From a checkpoint of a small masked spectrogram model.
Model: activation relu, depths [3, 3, 3].
Rows from block 2 of a small masked spectrogram model, named by matrix and row number. Rows with one number belong to one channel. Each number is 128 + 24 x the weight over its row's rms, rounded and kept within 0 to 255. All counts start at 0. Numbers have three digits each.
After each channel's rows are labels from the 100 clips, of 14848, where the channel reaches its highest value: "responds to" is what is common among them; "peak on" is the class under the peak. Only what is clearly more common there than usual is listed. The data: melodies that start on their tonic, played by one synthesised instrument. In brackets: how many of the 100.
# convs0: first 3x3 conv (model.blocks.2.convs.0.weight, 128x128x3x3, each kernel summed), inputs 64-127
# convs1: second 3x3 conv (model.blocks.2.convs.1.weight, 128x128x3x3, transposed, each kernel summed), outputs 64-127

convs0.65:132108138149118119132188121107152114128133142164108154159145088136108125173117089147130077134095137103137093138091127101109127138108133141123146131140099119122082134135119105101125109094101162
convs1.65:120122132133112146116117094119134151195174134178080120109129141116108130128128120143158165118098115174148146144096184149133160132136099139098118144117107107109115138134132072143146161119124123
responds to: mains hum (73)
peak on: no note (63)

convs0.69:134130111110118147096122091076117129156120119148144108110103147088117132131143079141101113154126117174175132132155125113091133137117144129129093152086127130116132129108128140166117140114151142
convs1.69:140110108121135112127145143144154135161173138102134136094089122126151098172155186182138158129137152140154122151134150134143089117166137139206153077134135116148102144112129140158122134118149150
responds to: staccato (60); square lead (41); clipping (31)
peak on: no note (85)

convs0.5:116100127130127095105134054099138148097155147118142116131091161149133126130108110100141099141115124094128103121161136132106158139148106119116110133091102122112123127163130135185138154132143139
convs1.5:130126103137139134156135175112130158164148145112140114123131108120168161141150166137122148136151145128154125141125128115157101153110117123111140107075166141070109129100139123119119114082125140
responds to: marimba-like (28)
peak on: no note (92)

convs0.127:125114149143118115140057098098156143149125151125154091128122119149137133148110141097133163113145138155071114128137114100129139146096102128111171134121121151083147137125151155119121145112137135
convs1.127:130163170134126157155145149104142097141124160150140158149147128125134121129109154181125116129167127129139109107136119119150129120138140123095114118138154121146128138118090169138152180157101115
responds to: saw pad (40); string section-like (38)
peak on: B4 (27)

convs0.107:131146096102125111133148092117093139121130158140128107125111110104149110187125149120113134152123107135128137133130134125119113137159157129165142148130100133191105123123126106118109119199112120
convs1.107:108140118120105127094126102138124113092126135116121130130115134127121124077125134125125134136126142120122109146121102112078114052106093116146092086106128167106143128107119112109126110102132109
responds to: square lead (30); clipping (27)
peak on: no note (65)

convs0.1:122143148143122122155165112095075159134111091151153116101130136121160135130143144125102106125079128143095134119159117122110118125116105087135120147137105153144152122118095071074129091112131149
convs1.1:108121115098115090133149117126176161141121118128129192141156122116129163081145150156101130151131116124103125118143104168134100145195138120130146141153149121138141148121107137080125112141130162
responds to: pace: fast (70); sine tone (26)
peak on: B4 (30)

convs0.61:123129103121143114168114112153145200125146127102127108118100119121152145129126134125142110101146109092139104126131148105099171141119126117135138124073125120138127106109137148188130130170144112
convs1.61:102141197132101166173078107093122070176106095151113123171147147140128119161119135109080153112117113116124136153121115151108133121134117100156106114129115159098135131120123102119128108078128152
responds to: staccato (69); pace: fast (60); square lead (26)
peak on: no note (89)

convs0.66:139106107157097113119083085103124117106122145140133108156114091119147151111119156129139150094118140128134103127144130103124121135091134107105130093119084130149094158146119115127107130128100157
convs1.66:150155173123159192136144142165121110137148142164106181148140183175127179132131154155127104139148154144116156140102129130130128162115089149117136162121175101130140144148145151168105120117166121
responds to: marimba-like (48)
peak on: no note (82)

convs0.13:147147175141142125149142113153122162079121071120147115102082134119121132181096120131095114140076133111128127119118118100099152073146088148122117132175128121133111141154133102094097121116116139
convs1.13:130150094119096139153103147103127170170151137152122193135170143138117094092123176124147159113161123132113137147136141150162153173086140139164132133109141144127157117125110151121131147193164157
responds to: pace: fast (60)
peak on: no note (59)

convs0.70:116172132132143119143109136127107096093165088138130148169105111155108158119147141189136134097118107091119144136134101100173123136103135144138062155141133109119114153151120095133114093104105146
convs1.70:135158110154114125121118126136142154147139158122094149125136140100150102137149148051131146127158169107125138132123106128100095204124137164097106118118140131124118142165161121129152146143103120
responds to: staccato (58)
peak on: no note (66)

convs0.108:127094102120144100212149127125134126124114141119144074127120120144116172111110141106136111140121125091134148151146133132145114093119144135087097082093130134123119107154113097106083136155125119
convs1.108:120143139140116150185138108121123146154136123140092152130112138160158153116093128155120117131130146135120143139150116150104129181136150158185130134133144149140116162144139134141160113134112138
responds to: thin (high-pass) (48); clipping (46)
peak on: no note (65)

convs0.86:129134152114097113111135140161120123128131147124124182173108133149133122073135119135115121136154114110108121149130107130123118133122143125139116108194159106140127126141103126133128139126142122
convs1.86:151146107145173122139126147141152137082110127139128140102146144129154224168147146155143149132117147105139109114115152132167161127130135151150126139139132118206144134126136130118169160129115124
responds to: staccato (50); sine tone (37); square lead (25)
peak on: no note (70)

convs0.84:119102175133120136156162133081092158119097125148135123109156139149129109112123160098153141099128156152119120187137153126113080146105102136119155126130173163143112159137094095091118134153114167
convs1.84:151148116096137149130132100127108147145188146120112187168119090116114148121155098070137126135077089108085158124137104101129144077166098107107146141112082115167166112112134147151124136125144147
responds to: pace: fast (64); vibraphone-like (28)
peak on: G4 (32)

convs0.20:110077094143120103128123118138115151123118144149158104184137178102081115104111140110126138104142156144138107114142129116170168141113117123121083070119113154152128134129081133101128136157097107
convs1.20:143124108125123145128130174144130119093116120144098164136118115146160110121156163110140102167119119152113108151133110110096089190143122150173143142149096127110129134128135169110132059112166095
responds to: staccato (64); sine tone (35)
peak on: no note (84)